A small contrastive image-text model, trained from scratch.
Model: text encoder width 128, text encoder norm rmsnorm.
Data: trained on rendered rooms with furniture, 36250 training examples, 93.2 epochs.
Rows from block 7 of the image encoder of a small contrastive image-text model, named by matrix and row number. Each number is 128 + 24 x the weight over its row's rms, rounded and kept within 0 to 255. All counts start at 0. Numbers have three digits each.
After each channel's rows are labels from the 100 images, of 14848, where the channel reaches its highest value: "top examples" is what is common among them; "peak on" is the class under the peak. Only what is clearly more common there than usual is listed. The data: rendered rooms with furniture.
# pw: pointwise conv (encoder.blocks.7.pw.weight, 384x384x1x1), inputs 0-95

pw.332:150142152133155155136120134151117103113138126115155157132076159120144138103087129133094145136124113056093111095116139143165123150123098173097181127124112114103130167167105148169156103145099115141146141134135100146107104101130150136135135125125137110120158102101125145123106113151122130154
top examples: ladder; largest object: ladder
peak on: ladder

pw.358:105128141120164171130136138093078108126116145157123127127150124109139082121117119207094132066133133123113100177117113107153095122123101138111073120121158135139102127127095134128114118126151090139182149109098172131131144100109109108133118083127121141173136113106109131136110150104087110135
top examples: flower
peak on: flower

pw.124:169154145114109113132116142160169105165146118135106120105140114148140125133125162117177123094118096074123100115145117101144115151139121111124101128148109102084124151092120151128136104123148156104124146090104154127129106128079131142114121155136131161131105106134118133117147113162141134066
top examples: barrel; largest object: barrel
peak on: barrel

pw.60:110148154144101150144148131129129152128130144124114138160089141169132154118109157108153122104143103129140137160121099133082132118106131139138105156117153103146148127140113111089103183171127137130048134140086121136117126169103113145131144102136145111132147166144114090112161124111147155159
top examples: robot; arch; largest object: robot
peak on: robot

pw.61:149090124166126122115154085137151095091092088122154116148104130103141098113142129121114103076081097105137143140127178105134104115121136125118160134131148102153127104157159089200164150134150156128112124158091132080119144165147136138114086095139118138119136113108122131120153110160167142140
top examples: orange walls
peak on: wall

pw.265:116080163145160101114104133141136130128144180105111093138104107103161127121140130126152093162145144186091150140154146095150136140125162137110144117102134093180147138129178145131165139140156121173112143141125146150120128154152132145121120092084131147158152100085103157148093143111107129111
top examples: robot; largest object: robot
peak on: robot

pw.301:138127096121141114116141145110127118111103120154131180155132171111120135100137140166136100140120151110100151101115156129138174147143068161128131097150116097100135163057135163097129142112143098158134132125144144141106139134110111107111129141134157160130164152130125109086128119136143142122
top examples: window; count: zero; white walls; yellow walls
peak on: window

pw.194:131125127168098166169106116087123100107101133159113131110145129174064165157120135119098123101126168122150073134091106095112132145100106176119122130146118121128141147132122109155146097093137119109080138109118113153100136100158129115120122119141139101148140097114146147118135054109135151118
top examples: flower; ladder; largest object: flower
peak on: flower

pw.210:108157115133113168171150136180155097132142142112110114110076131113112138116115139087132153129130141156169112133111102147142134104135155177109164111118168105111106105104153094116109112153103124126168107140104157083117131142101110125136106146134144118150129088095138118081113113136125134129
top examples: umbrella; table
peak on: umbrella

pw.218:126098120123122125108089167159098107170221088098097116141150095104089136103139122141100108168134167110126125145114121122130112161114147101093137107125113116131123071128098110137141117098127111133119103126115109107165158132145138129083147135157093129119131110096131135159149121102138120139
top examples: grey walls
peak on: wall

pw.317:171135121132129134132109168123123137127130063133144191164138101116115115133103146111124132130163122158118143117149099142101160121123164117123124124125132155116122053153186173187098138081113133130160083092166129097133130135113132115127094156163145123139145116104101082117171089109137161119
top examples: green walls; count: zero
peak on: ceiling

pw.183:151107139153175108155161095083127119143101134122114137088145133117153134134168144119134161138158146138115141104134103143070138150112114134091144157121141139125116117106113069117124155088143070113192135135141119125111106134137114123179102116150073110135144125101126110132076155136149117143
top examples: flower
peak on: flower

pw.348:149193119117100142150153050080091130169125132114119129082106146131135116150105105126130066126111096090141145160160155185105132105133138100107148159097099108143139101097118140089146114147102126121124135137127087153158159111122080170126131097123125154123152152130158095180135133123111120097
top examples: umbrella; white walls
peak on: window

pw.68:139135127113137122159139152108113146092143163141174127141130102151118146131140136105139134102100112156098117141081101112118108189127150088100109166082133105116117144118092121113132117121160130149141173119151124155135125158128144161122132132089147119107118123141108126141102151171104117101
top examples: window; green walls
peak on: window

pw.311:112092112107109089089143126145112135156138127114136109109129107161134116119128145107118122113129153173098089107120122133139155105109123143120149180103113134175143126146112135124106125132174150143089113172137158093141111141105097131130111116099113118167093125130117138131125084091104130125
top examples: ladder; largest object: ladder
peak on: floor

pw.33:098134109123107123192133130147126149110120140129103115151115125122145111135126136105154181104125117117119109133132113130127159144071138118094152122089131102083107126083183138127150111151140111107102142127133136119117073123096079141133168142130088118135095123127179089113123132083086124120
top examples: grey walls; brown walls
peak on: wall

pw.244:164149153113129103117091132108134116110087129132103090159119145153146151150127119135084119122149132120085106128143129158139101105138125096115141129120107102147136121125126160148138135104137102111149119098137119092127119189137130166134143139120128083148113150107119125147148137114139101139
top examples: black walls; count: zero
peak on: wall

pw.63:177146168122143128118103104158160095144098154111136117133136107088131122098123134110108118110160138165135114126140132075134121137111146085126177131121127137112083145156135148106146128150139106126134111089156103141132125179135112125115133098118115147109141143150107081149130119109121094125
top examples: green walls
peak on: door

pw.170:137115166109124138116152135113158123124091144138112126091129157185130145133128125154082074155139136132113137108137158134135122157140127131120157077141095118127110131150185129105089165130133136110117100115096099228160148148125120114123120171112112090139094135155129094105112146148160139125
top examples: red walls
peak on: wall

pw.121:124158128106127102129113145083121146145180121127116103111130135126132127079117153175137137136122104135117140115118132157099174148161175116153102105113115151106119114152106097132109119134121180112080077123125114113135101098147139142119136146126178128127118119135083139144122110187068121131
top examples: barrel; largest object: barrel; blue walls
peak on: barrel

pw.376:166132104099105119137092102148126134134104146118098115102149146148148116157091106124122148131127123065116142083126150130134145093092160134113072112127144175133089093125157130111169136124117132108088134115116163110113163142139133083122154141120173126137079121138128089118139126143127159145
top examples: count: zero
peak on: floor

pw.70:162146121134110144099141123113161141111133114140156161142173130138165165119145126130114092136128077147122128117142085150131172136111116117121152153151166118114102162130137159122129153111106095107100148126170145143111129106151100148116123150117132145096119097160124162134102124133143111133
top examples: umbrella; lamp; largest object: umbrella
peak on: lamp; umbrella

pw.305:144107149123117120157148154129124161128121135124120116127141117133166103142112119137160118156134120165104136125113116150155115158096134146098136157148141178124109117125129161146140127115144139129138088138120102130112108118112118137164099143139157120110127090152189169105124109161127124120
top examples: barrel; largest object: barrel; trophy
peak on: barrel

pw.277:117091119123159093138087136134107084157146121149131126100167161145132109150148102159100113127137104146132130158157127142104106132135062108167113120101173118102128120120189145112132129119066158151134132117131120121148110141113138117135149123142131094100121132126188168147093151104109153120
top examples: purple walls
peak on: wall

pw.189:125102083099131134165116125130140126104088172144111148146158123137151137118146130146117132105127092150152105146074139126154117126114136073119139162109189123129127105188138081136157135103126110152140108133118119142137136086154119131131146135148133137157148156140130152117101133142143109148
top examples: lamp; umbrella
peak on: lamp

pw.64:120132121130128119097111112118171121111129162124141162129177141178159115131131112156109102131108134134101130090161136118137126159168133120131125115111138159104140116143119134096126111127144138113121140130135145134135170153161150176100095108109082148154106147113130132131133135162096113142
top examples: grey walls; white walls
peak on: wall

pw.141:157126094161108127166153139145073093156131128117093141128137065094113108120124150098136092168134128097110141137082113110126129134151105124126108105086109147104129139152124146089119134104123162128145132127087162086173160137124093105092106175106057116123120130081140117118100115101161107106
top examples: grey walls
peak on: wall

pw.66:123097163077146061128103162123134126121157063146135095130138102078166126136116099114116148154153147120113168151133125147145082106033127122132103090126120109144115149134128131075132137138164133121142131135113099166126145088132106135163129126117117110163071103146125131121143125111126151112
top examples: count: zero; brown walls; yellow walls
peak on: wall

pw.130:122147155150114108071109081161121187141135166157162132097109083098127145121093128108134099147145128126097123087110119110117137135110138150196152110127117103082113120139126104064123129134142075170106113118120115150135143124109163138113147112113148110099139096110150104144133164128108114121
top examples: purple walls
peak on: ceiling

pw.92:091130117151178132153164134119105135140135157117147112168142086148149145097119145181114119130116101176109122171134124142088137126078117093140156107144135143116137079166099142159156159118132085118202141095129101149134125151143106115165087139140095090149154126121145120158128107154117148158
top examples: flower
peak on: flower

pw.29:146128143148097100151090104091132115065147142111135180096158139155142215135106105135093133105162121101147115128161122184128124093174147156108133151145098127111087128110105118136115109093145112140151113158169160157137131119147147140155112137147109116142124158106119138159119132149111117117
top examples: teal walls; count: zero
peak on: wall

pw.43:146128099092117126160176117126126156151126124103108092132152112083177153083082110145129182127104119112111134137118115101120111081121129114120109136108106156130133144107106109119154146078154097116144110079111116160115151130133158119169137096108141115106117117098163120128120138146081133139
top examples: count: zero; purple walls; red walls
peak on: wall

pw.184:134116112110159108124111182149092124127133089116118143129155126166106143128145125158170077096166103105137106148144160095159163104133148112147128153129129097133110133111146113126130119147081105164122106117108152178133151150142118174110107116118130099137109125142171122091116109135123151124
top examples: teal walls
peak on: wall

pw.235:143152097112141114134137094152131142118178096114115157108152124142160121172134117139116151132126121158144095139121105169155121159139120099090146120156130125110110160085108152121140131119144137149126097145127117120148108075166152136123122104133168153129101148111149141153111102144098122148
top examples: lamp; flower
peak on: lamp

pw.113:122180140114126094131141156140197162131107171151136120127104107132124061141078185124119149148133162093128154134089148130135163135155140118143108094128116127116156131156092147123153117107117110117141087100126100155137093097124126109105146112108084134145152125150162155127164165180146115150
top examples: window; white walls; count: zero
peak on: window

pw.102:105191141150135141157105120129126165085123156072133112160115143080126151125130139117118142183128119147137114107116118131109128128108108104114141098108113142119097073191123100154179134108189134160132140140125131092131100133194123142113157129150123161156121103160108158144141165158152142077
top examples: flower
peak on: flower

pw.269:104152139123162140134106131125113113117115109159145123105127115152111083153142127132131135144116137115090108085135136131123109123103136136084116131132121092148115121102151138110113125070125147099150134100126151129153130147105138114098104147149114130112140088104116085101117104106133132118
top examples: red walls; count: zero
peak on: ceiling

pw.243:111116128139147097134122151123147139110145155107117107132126073178097130105148159088107147097127091173146113089120118165146113096173126141160121125119097101170124120126098149118128109087101129090120089104139111119145120113145162097102120181128112122137131117124118148119125073129113149103
top examples: purple walls
peak on: ceiling

pw.153:138116170122116112107142115128117092076110120145130152147159109130124161102112101114131137086105111150112130134130184139137142114136150103156132151101147165094115126158115130159119135151117131123114157124151143177167094127154124106136144150167142114085114144135130123166120095169138144150
top examples: orange walls; count: zero; white walls
peak on: wall

pw.361:113134132142123145145102108137105072130115121120113116116163141121166089079138157134166121129120135148109127142120137141103109163154127104128160099142125087157119123120123118122153141116157131140104144152151130166095099148065162114167133109117133137122135124135160170177092098098079140139
top examples: trophy; count: three; largest object: trophy
peak on: trophy

pw.283:129099156114135161196109139107147103123156109098100107108091115115089115116151169146166107113127087164104137089176117130146109137184129154134115130121121105138137149132169100120146122140145143146145157158163201135126113099085119128133114142135135121133112057141121147112124166139091095125
top examples: count: zero
peak on: floor

pw.157:105130109165091131128182091116139114136120103078118133171163155136064154178083132148115152113117106131161130098106142118124090139123096139147155127176133105147086120121122117117116139136122139126097119150086103115122163086166173115103116170102114150136131133118094112115119127140117101099
top examples: barrel; largest object: barrel
peak on: barrel

pw.50:142157141141107127146119130077163091125151119143115128098137118109127107124121119110097143145108120126127130096158151168083123158155129139128184128134127096122130119144151142122141107159112128132139134105112168094087088105162108101153119113158139098130161091163122111106189148152125062171
top examples: orange walls; count: zero
peak on: ceiling

pw.195:096122151130135103134110123150146139138149139149138117160143136155142168161088108108128133085150176140126162122149155146134104128149129162130163159116121118152108110153163090116158111137104130151153144107106120119118119189116145118173089125117125132171129123108148152131129180150128158127
top examples: teal walls
peak on: wall

pw.167:121153125179101132146155149107111116108146093144133115084112092141140103095145150155108114171130128129117153101113125090112150150151169108150130145149133094092122143137134151131144079119121109126101101162091147133097106121158126139118141129129122104129124092166148128146111149137073111097
top examples: count: one
peak on: floor

pw.232:168134115132138126089168143095104132140150126142160107159125146149106072082094138138133134176131138101186104135093153089124113131108120087106087192100118127100121140153166122130076131104147145171116123150085151145095123102133131140157106144113127161130125114138103153105115130131136175125
top examples: window; white walls
peak on: window

pw.192:123107123130145137109120161139121131135158133163135100148167132141188118161166135140109133155146132075159144095102148089118159125158139118150119102141121099125124089106153129119185111126151136140129141147128109133108153106078143135213108155135116162107154123097137123163147136123143107123
top examples: barrel; trophy; largest object: barrel; largest object: trophy
peak on: barrel; trophy

pw.238:094091118156098118100118105149161137147086117137128131137130086116081121082143111196116114159149112148141147136134143102130125126125099120141137199160140124104126108147122139117121136185110120167093123157151159131125133133120154141120150134108157075135126118164077125103144082133185208122
top examples: count: zero; black walls
peak on: floor

pw.231:127179077116138139118175123130141139085099145111162143123125113146116125116093164114159136164108142100065095077113124133125127089117188143094151140140151107150106124124074125110145107117163089140172157137151086120111119136172138120153137115119170128088115133160106126129118093079100113088
top examples: black walls; robot
peak on: robot

pw.292:156108137106161130127140099115099152124149133106112123141164179186113156135116136127125121091101120095101152153123114088089107147125144151155103144143112088104146114189154105113133126151105172100124103139104153112100132121126134117141110155123144098143095094129103153109134147097104128129
top examples: ladder
peak on: ladder

pw.198:112137180147112117111132213143121127146124181111122118123098177142122128104152175153141143139143104099152138101133135128112114129129088114047113109157179076148090157128128131099120086088162127166121103130097140178146099149123142126193106083146106131129108110115117098132126134121119139122
top examples: black walls; flower
peak on: door

pw.335:103138164128123108111135187146138138119121092099149125121106138138084182127105146098130151160107109082141115110134128165101100109115134171110092146165147142144166144107071083144112208144100134136103136117125168100145097139069118126170088139131135146081156141106126111153110135119131166146
top examples: trophy; largest object: trophy
peak on: trophy

pw.174:104170113158125133134094146163113141116124157106107129159103132140121124137136089094137155109148068131135126165108154078107110115121111155132133104163143140142119128137157089110101096172132144138138070153150152150148112113053119121113136143099153145152144149088167109114112111156151119153
top examples: red walls
peak on: window

pw.90:139120101133115114140110120169128131116140123152130118130145126138091115164118121141118146158106103091102136136150158139083112159136142108130187150120132111110127125102114144215096132177132090124121121098129128104119136108102132127141131125147165124104086140126149106127138173128161131128
top examples: ladder; robot; largest object: robot
peak on: floor

pw.114:119148132176100107126108117157143136086144137136096140134128112118120133129137160114110078109148107126116127179085148096146126105130126111093132165140127171107144119133146095102117140101108140159174142115120125117168167119128095101098122078108162152098143135133095139182143128139140145119
top examples: green walls; count: zero
peak on: ceiling

pw.239:128113111113146154099153098115125161168171111128112132116066116126131118107115158113130140126121118168129094097203099154086126120107126097111192110155096131107134107107077159109092142110084131123111163153168118143096079129127127154135112126118138141089125125130116145158113152140129129123
top examples: table
peak on: floor

pw.15:136142167108136127124154088090109118097063098128151125122096120131123097165136154155164117131147165103130113131128096133110101122171103114105095140123101113127098066077142127083119140096121138124150102170103109127116109127166134115140095121150156119111117135111147137135137159161138109147
top examples: umbrella
peak on: umbrella; lamp

pw.368:114137135109079123119138103125118119114120113110122169103158133110107110099135130098134127130148126144070111122128145111089110064110145153146114128135134107087125107105112125113115127099130113132147141146122162114124139117128141121126119113160111127131180160151102140161142068147128085124
top examples: count: one; umbrella; lamp; largest object: umbrella
peak on: floor

pw.40:121117098074097112094148166154101158138142131135128098123162111146119121099146118105147108121126079153126108136113118130127135168110175153132183121096111153118141111086128155106153151099138116114089108090136142136104127111104170100092149139110110090132161110140146131163125125095150147088
top examples: purple walls
peak on: ceiling

pw.236:148138128143157125101122093146070123177125129160081164122114139131128158097128141118127166117168146122155097131126107101148108124136119094113126091108130125128090106116134092109111152163103090091141134147124114141139183093089115135204113122121137134105117140139125164123135196131160154161
top examples: pink walls
peak on: wall

pw.207:092145079104148099117076125121129169095113086162152155111162120083119137137155137106113093101135122123111171183123129117149126119157137121137153125157158130078098110145116130082140151106182174122128169115151123118151157110098120129134114113118144149110140118135157147135118105092140114141
top examples: red walls
peak on: wall

pw.69:128094120129069137126075141115109099121130156093101108139133172124121105114141142128171120152179149148111105146106118116137115116077141131155104111090165113123181096067132147098132143127131113160158096101101110127154115140123115169132127142131164144100116140127136108101174116117162141153
top examples: black walls; door
peak on: door

pw.186:088112130123169131154100114118140123153116076155131123137109100143154126115144088104146133102156117087109127154157176156161118111095131100154111121114131131116148154109119136129160148133116139108126106113103084107119151139174183136148132130159092124146105088093092092120138138113122118160
top examples: purple walls; black walls
peak on: wall

pw.295:087119161148129159115157153114070087122115114119110103130132103139123113126096138110170153143154144119100107148121099109116161107100157106132155153137131101121119115134140104120126135097128107095116141139103128118136153104137149153143137136153117149108097145146145096111129155162136151141
top examples: count: zero
peak on: door

pw.93:136133128121123131096117110149120122104085174103131140084112115152122120116162096115125112135106117107188107172114144124134131154108124108103128114182139153109085115097143089104109171128158128122109114125115104129125137107182132143111108173142129149115112130040107134106139138084093183162
top examples: umbrella; table; arch
peak on: umbrella

pw.81:137144131202174076094135117098129116119140158126132098139170146161158144118148131155151161148108080136145130163124167082086149101142134158125149132162143110146120137161111125086153128154125148090138182119094082138116152129139143118115150148126165105146134115101124105115133130136111098139
top examples: barrel; largest object: barrel
peak on: barrel

pw.47:136137109117130124155131136116123143116121135101116147116132151123106153149113121135167189084166139087076117110146164124171101086089126125130118129125136130116086125150155109145163118129135182120122114158116124125181123135133124138143108143104102102075135139086122113141105087129143110145
top examples: orange walls
peak on: wall

pw.349:117143155123106121110120123155154142141094121168101151138118125126104114143128113117107093110187154121114119085130151121126118168122147151107151170095135118122103129099155148157162134120141160075121163148099101132133099156137165123105119088175090143130101158147168104159112113098109064120
top examples: barrel; largest object: barrel; ladder
peak on: floor

pw.75:105103125127157113117114156106126106121122158075128166146125122075120139139158138141108103116114122134096130170137118138106123122113125097174198069112144118136099120141124114128199133141118108139133115095147100141125116140116161097161128122113131124107101099110170131118120084134113085141
top examples: purple walls
peak on: wall

pw.278:118112134131122136128106185138096115171137163109112131099105093132141135152114131127140077117121109100131098124125132138118094173104132109116127064124129104126129112134119173142124138100112138128165114131170100167135112123133100115095148155151116148119124085130129131109160152138128164137
top examples: orange walls
peak on: wall

pw.165:133137151124111124125139078134126116140143113113132105118157140113119127117125162127166121113166139082119130115141124056139168106110172119101120153103146170134093075131103114152155121140114097123143120138102103123124131094108116116150138137118119136144090130110141145164116099123115187128
top examples: pink walls
peak on: wall

pw.101:127164150146128131104102147092107087132135186156149113153109121122128151141137153103123101106152120140112112126130132133135128135133105118181110126117139124153172145113126136142156125118127160134088145167094131122122113106099075122116152150139130114139109149119159088180102131139131114092
top examples: purple walls
peak on: wall

pw.116:089170154113117135086139139123125154097159127127117104140126146162103147137106094107124136112089147139113116129130175130129127122099104133124123133132159129138153126127129167138139138117115139102123129137127127148161155109131151143172118175149102089153142090099132141114139144116154141158
top examples: window; pink walls
peak on: window

pw.160:131122151131129114155139138158160117111088143085107115149183128158150154141100125128130115085142144079123152106096190114124169166093120081166098126139156116109103127130125113137134134139118144121122102176109144162101107174112088100108101159137160139131124148147118128144111111139118152135
top examples: teal walls
peak on: wall

pw.315:086153110122127132098139087133117142153072111126094136138159156116160064127121118138130124149151137140127127104110108149144156125080110127102138096150103176092123100138154118170141116133135143108093126132148152110132119092146126134106164118125088143115145095161110114125159163170108113136
top examples: green walls
peak on: ceiling

pw.383:109127172142157074105162149109134102118128110132134130128120142135156190131121134153099112152109107126134117108070167148158089112117149089131125109108121126117083119115156154119129129135128113129117116089167142138110146099207131108117105139135115115118132149142137149159119110112107093102
top examples: trophy; largest object: trophy
peak on: trophy

pw.142:136101124139122125163094115170146109136113127159131208100116138160140167155115140133103097091149133136134124126125122134174123103155087107122089102133130154094140092141136114126137126098098184131134148147138115189157090084135075096125141136120158140096143126134125114114097113136111131125
top examples: teal walls
peak on: wall

pw.22:134112131138166136145164068121065114118164115140137121130111072119129146113127136176187129162152115159136098115121130127131108131137116122097094137128142131139145159109085134116109138133125130108115151118137112132165133087169080102096122172156136111167110127180121114181108116154122129136
top examples: flower; black walls
peak on: flower